A small image deblurring model, trained from scratch: normuon at rate 0.0093, trained on small renderings of single solids in any pose.
Rows from block 6 of a small image deblurring model, named by matrix and row number. Each number is 500 + 25 x the weight over its row's rms, rounded and kept within 0 to 999. All counts start at 0. Numbers have three digits each. After the name is the row's rms in percent of the matrix's.
Before each channel's rows are labels from the 100 images, of 14976, where the channel reaches its highest value: "colour at peak" is the nearest of a few named colours to the mean colour under the peak. Only what is clearly more common there than usual is listed. The data: small renderings of single solids in any pose.
# convs0: first 3x3 conv (model.decb.0.0.convs.0.weight, 128x256x3x3, each kernel summed), inputs 156-207

colour at peak: black
convs0.103 117:493510513551396505540468511461500512471496520505503556529538522509515573489491511472480489516493457525576467487464507509481473471451448544482534489480459522

colour at peak: white
convs0.26 091:502484476479498504513465506475500488517519496419518489534493476451480513541476471476528485545443488464464493505512489483468442499504508483556558490513513486

colour at peak: black
convs0.80 138:477523533511464474522496504472476480500490483496530500523511498490513534458477488514472451471508476507552496490467533518507497476480462510503491489502508490

colour at peak: black
convs0.100 090:486486488512510497515527561517489510483526528519450543408450479520537528505475541498484490519520483513526483478593501490490474531491530548553490475526471504

colour at peak: black
convs0.53 119:438508512520523497465468486460493476544487515461459508536495499544544479459484496506462494487504493501503448455460539523488465456486497527506476485516510493

colour at peak: white
convs0.6 119:513547479449513541515478509529500487488487515536463490458521451512548494490502479472501488480474492492463414497515515507498481504527413467490503464487459490

colour at peak: black
convs0.78 095:523479504531459496477485529488498476501501519531511519521480515535475526510486472523420486473475486517591428517568511540484495546488487520531518531502485508

colour at peak: black
convs0.66 097:444493483534497491462492498490518494518516482480476503473483465512497496514476527464481491482511510521523482501489496497477505463460468505555535457513440533

colour at peak: black
convs0.111 097:428501504553483516511495525513469524533513522495507504509490515516480498512528472519463461500497504510530444475504481501462503468445490505485460485519451506

colour at peak: pink
convs0.11 115:451495472456554522456515507468518455505470533516428463423484462449472413486459458454528485482495491468441467470488511509528524522507492459477503486539460474

colour at peak: black
convs0.39 099:469535490537500479547457463481501477489475528535519495550576466570497534510454485494535495487471493472579492494523501480466453467486515503537525516483487485

colour at peak: grey
convs0.107 083:486519471512452510440516452429503516551502494477539517518467503572560518522526522474493491496512500509451512536505505497469500508484502522525520507538465477

colour at peak: black
convs0.106 096:480531476504451517446451491442497521532519487520477481538471470526504529470466467488465484518478502464487536465460567501491485442508499531465455489485506459

colour at peak: grey
convs0.85 081:519460477539510499523504547518525485525502495495501505509516449538515538444475531473480501472463444501471459525509478542491537490483462513492495467422484505

colour at peak: white
convs0.7 100:478508526489486485465525507494497448512491505502526495542522472518512487506508504493522503502477479515493379483496481500475529463479430558498494482503473483

colour at peak: black
convs0.104 113:518496493511374481454508508503513466538499472477508523586485527440469497510499508503438485507452542489507466492521506501473525482481463501544491509493500494

colour at peak: black
convs0.99 158:489460494535506491486493477476504477506493512485513504501504531481487493505463487523515501464446520498507521483481512526481502424505498514479526490545529493

colour at peak: white
convs0.64 101:486472518542446489443502565465480486489505505540503518584536496544490533463446483495366539495500499495540493494472466509466517435494494472506531510482518491

colour at peak: black
convs0.61 091:436458552508465499463505458432483496601509498524513499501506499542494534500517523479467519485473489490464470483477541498471514477494483488524431557503528468

colour at peak: white
convs0.92 091:523505474534509518497516519504489492498547483491454498458487474530484472491459518473475497487434554548522449487495502521484473497515505490489502455523555467

colour at peak: black
convs0.18 151:490486523505500492492459488452478487511506493511494483511512540487484509515458486504458506476481463480518466505462524461500490477495513476502504512486477517

colour at peak: black
convs0.56 074:439529511542475471475464555466462459464478467523502520538471499458516520482542505499445514489488480490563504477529538553457531432464476499481470481557477521

colour at peak: black
convs0.63 090:469501527514418479505520532507489482519504496529519486544534474516521488508487532487487502478479500509511479491527472469468495510425458486486550497489531460

colour at peak: black
convs0.17 109:459515504484503503568486467484477476535505492478492513486506529525458504461483507497514544523501481495491528525488528477497501543461486495473509523507483559

colour at peak: black
convs0.40 112:515468509497525527528498512532513494461431487499473447499507499515500470499557521492523523544512515522498597532523466484514494509515548513486463552500552545

colour at peak: black
convs0.119 106:490482453500509510462475491504490527536521549547547448455554544503525494510490485491464522489549517467514528498485556467489543468463521484529533481478528490

colour at peak: black
convs0.98 086:474557494519448519533504496486515493490465472513500479554455486514510506473470475462505507524435521514487512509431506446514493460501468509494517502573489533

colour at peak: black
convs0.36 081:482468455562468523475481521510516453551517506527499459540525526513469530512538485473507522518481469538592551487384535499521479474491523482498511492499521493

colour at peak: white
convs0.19 108:506479562472502495537481451466475493590496504505498487551493518499498514498497458494479508493492486509568468514387525539489510527492480544461473519516538492

colour at peak: black
convs0.86 096:469505452585488470429462503540501426494450504493519495537504517520492508465501506524494511514478519518541519498505494517455447483515505469515507471488449480

colour at peak: black
convs0.71 109:446535541517479497482498468479497484521493494487527466517476497501596459476434511480481454567507435510511464492460526533496491461451450462512471512494466523

colour at peak: black
convs0.109 105:527479493525529486528529483487495521497489459484512487508489475529491455489548503506520516500518510485461520542473507502488516507513490488501481487513532456

colour at peak: black
convs0.29 110:513515489527413494498494500494508539519474470528520512551429486504491545493500517492486499472479463498557475473482468469473440502482471510519464536520475517

colour at peak: black
convs0.89 104:480441450478408497504499482525491468518498491451534518543564511542466557479560457505509512478498511505531497476495505516499466462478477525503479472512495490

colour at peak: black
convs0.68 084:466475463450467437513509505544484490521525483532485480510480511475484451541517548471490470471504516467504524514528487479498524475447532471549419471482459476

colour at peak: white
convs0.30 107:484514482493490478499461527465506445512480517559483497454502516492506491556482456472509488440448475535524461510487511511487487507476472530497490529544437482

colour at peak: white
convs0.33 109:459502505497483464463507562396476471484484535521507498459564518511502493550394483494514476483486441526541507499566505495508500493501501497502533483508484486

colour at peak: black
convs0.77 094:419474520506536505517458490479431486524480541521556433451490518524471472493464539497517497527525443521473555424486487521498525526486466512532498501488461549

colour at peak: black
convs0.45 102:454465474478504498516485525451464506465518505539512438500439511504536520489487510497504501518496515506542529478585540401484459535427539492522495471502455544

colour at peak: black
convs0.4 086:491454494516501474444525435444495424528497519486512513551422458560484441485471494463488522549531487427474519579496548509449486469477494494499468509532464492

colour at peak: pink
convs0.27 092:491447478506489456461525524521472454461477507482474489464561491463453488487556524472456498517492517497435519498483455528457535448487469510501446500511528554

colour at peak: grey
convs0.42 101:463479496506547493452454468493510439559464519438502535506451469497467453507496539455528532519491543473433500496480509515518516476508489488543499455495500543

colour at peak: pink; white
convs0.83 101:466501457530496488481489523456470503490502506475519482501475497497493495494525504443508523514490540481510517513474544505474489481505532534478529455515456487

colour at peak: white
convs0.0 104:479522475479430469516474536483485509506483525518380500483523513526482525509474516499452504450465498515477475505492481509462503499457511470467479491504467488

colour at peak: black
convs0.44 128:532517517468501503488508505473526507471462506522528475471482527508492479471471504501515474500537502470469504477468513482497488497443455478463504481549482514

colour at peak: grey
convs0.5 085:516510475485469488507534485511479564470482482521499544532499478547440530485514533522493463491522500493466467534437471467481520484455471518537483487505433503

colour at peak: white
convs0.117 085:467423510539505439507502488425483457537524552509525492549476507545502512523410527510511494504480474485520538530483558492490472534496478475483494522486477483

colour at peak: black
convs0.126 077:488519495519442474493488451458470517479491524500479559559480541563562529490489457513521449527515493471517473489503474513495490490483489555461468499524511481

colour at peak: grey
convs0.108 081:475509473559533554464453499525496479533515505512524493543528505511546487459495533464546501506525482537530523503516489479520509450493550434531538540526420510

colour at peak: black
convs0.3 101:496518516548397493491519479455477455525499502542503516579522495523507512507491456493502508477455526495595479479409540528475475445508457514475479553488503523

colour at peak: black
convs0.28 090:470524485491456501464545497543491459530520518513487523536460523508517495467514537493519502444509470505504462495513488521500488487586518435503510555528569534

colour at peak: black
convs0.88 083:477492464537488565458536551492516519427474514554474473518481456499532541477527454530506477491460481464499470479491511517458511477473487542482505508526547472

colour at peak: black; white
convs0.70 107:496520483578449520446480511524496461530506497533531511577448493535465498518507468504496485477436502524583501475498504527482479514515503508532463561493517498

colour at peak: black
convs0.48 113:524521451505575486457526483489464464480485532464503498487449461543479441498490483448473464493555484490415528520468496542504487482499506439440468522521417474

colour at peak: black
convs0.35 108:517509495529495485455502516499492495512522504447502506521538555528541486511486468518475447505427528512497424469475550531472516443519485502490466481442525495

colour at peak: white
convs0.127 091:477522485518491486486532489529477527507522531530507496540508532457516518543492490529487524480483542477477511545438517431418474490495492499511507465461479479

colour at peak: white
convs0.9 089:474517497532532523517519517522475472575547505535519487520485499542446507467521457509517467452440541522524502498483526502548475490526454460503432501488545452

colour at peak: grey
convs0.49 099:458489457531499473461481553443477463479502491500478491485438452512476510522520517479465531497487528546532465491550503563492477491528460527523497502555474521

colour at peak: black
convs0.34 090:489481479537516523479489503493461413517503508459529491536421501488526459487531453451481481466489506477480494484454503473501515456505546483484465490538508507

colour at peak: grey
convs0.125 091:531495501494516586521467491530503509500442495470479531477604531469498538514491535489483458529572466507529535499488456471503481500512507529483533524457475543

colour at peak: black
convs0.16 090:502489508485503446566536505542478484504535491524453530483513481517543494479494521532496487459485543488549481508486448477488496518511524533496502487467534498

colour at peak: black
convs0.105 082:419502507492512463499488540516529457553502510463484462529478478542530515512445556517487445484559512473530509487488495512488482508443435498496468539480492470

colour at peak: black
convs0.55 095:494544485512428492496509497508496527553478484536507465593528520575443556471504428479501524477496476472553486512474496425479474460504507533497455530545507451

colour at peak: white; pink
convs0.101 090:445441518487562493462487516465516471455482530477534491537454500470499455512516516462507516522509540479522499530497470477492500469516429484543490455455461464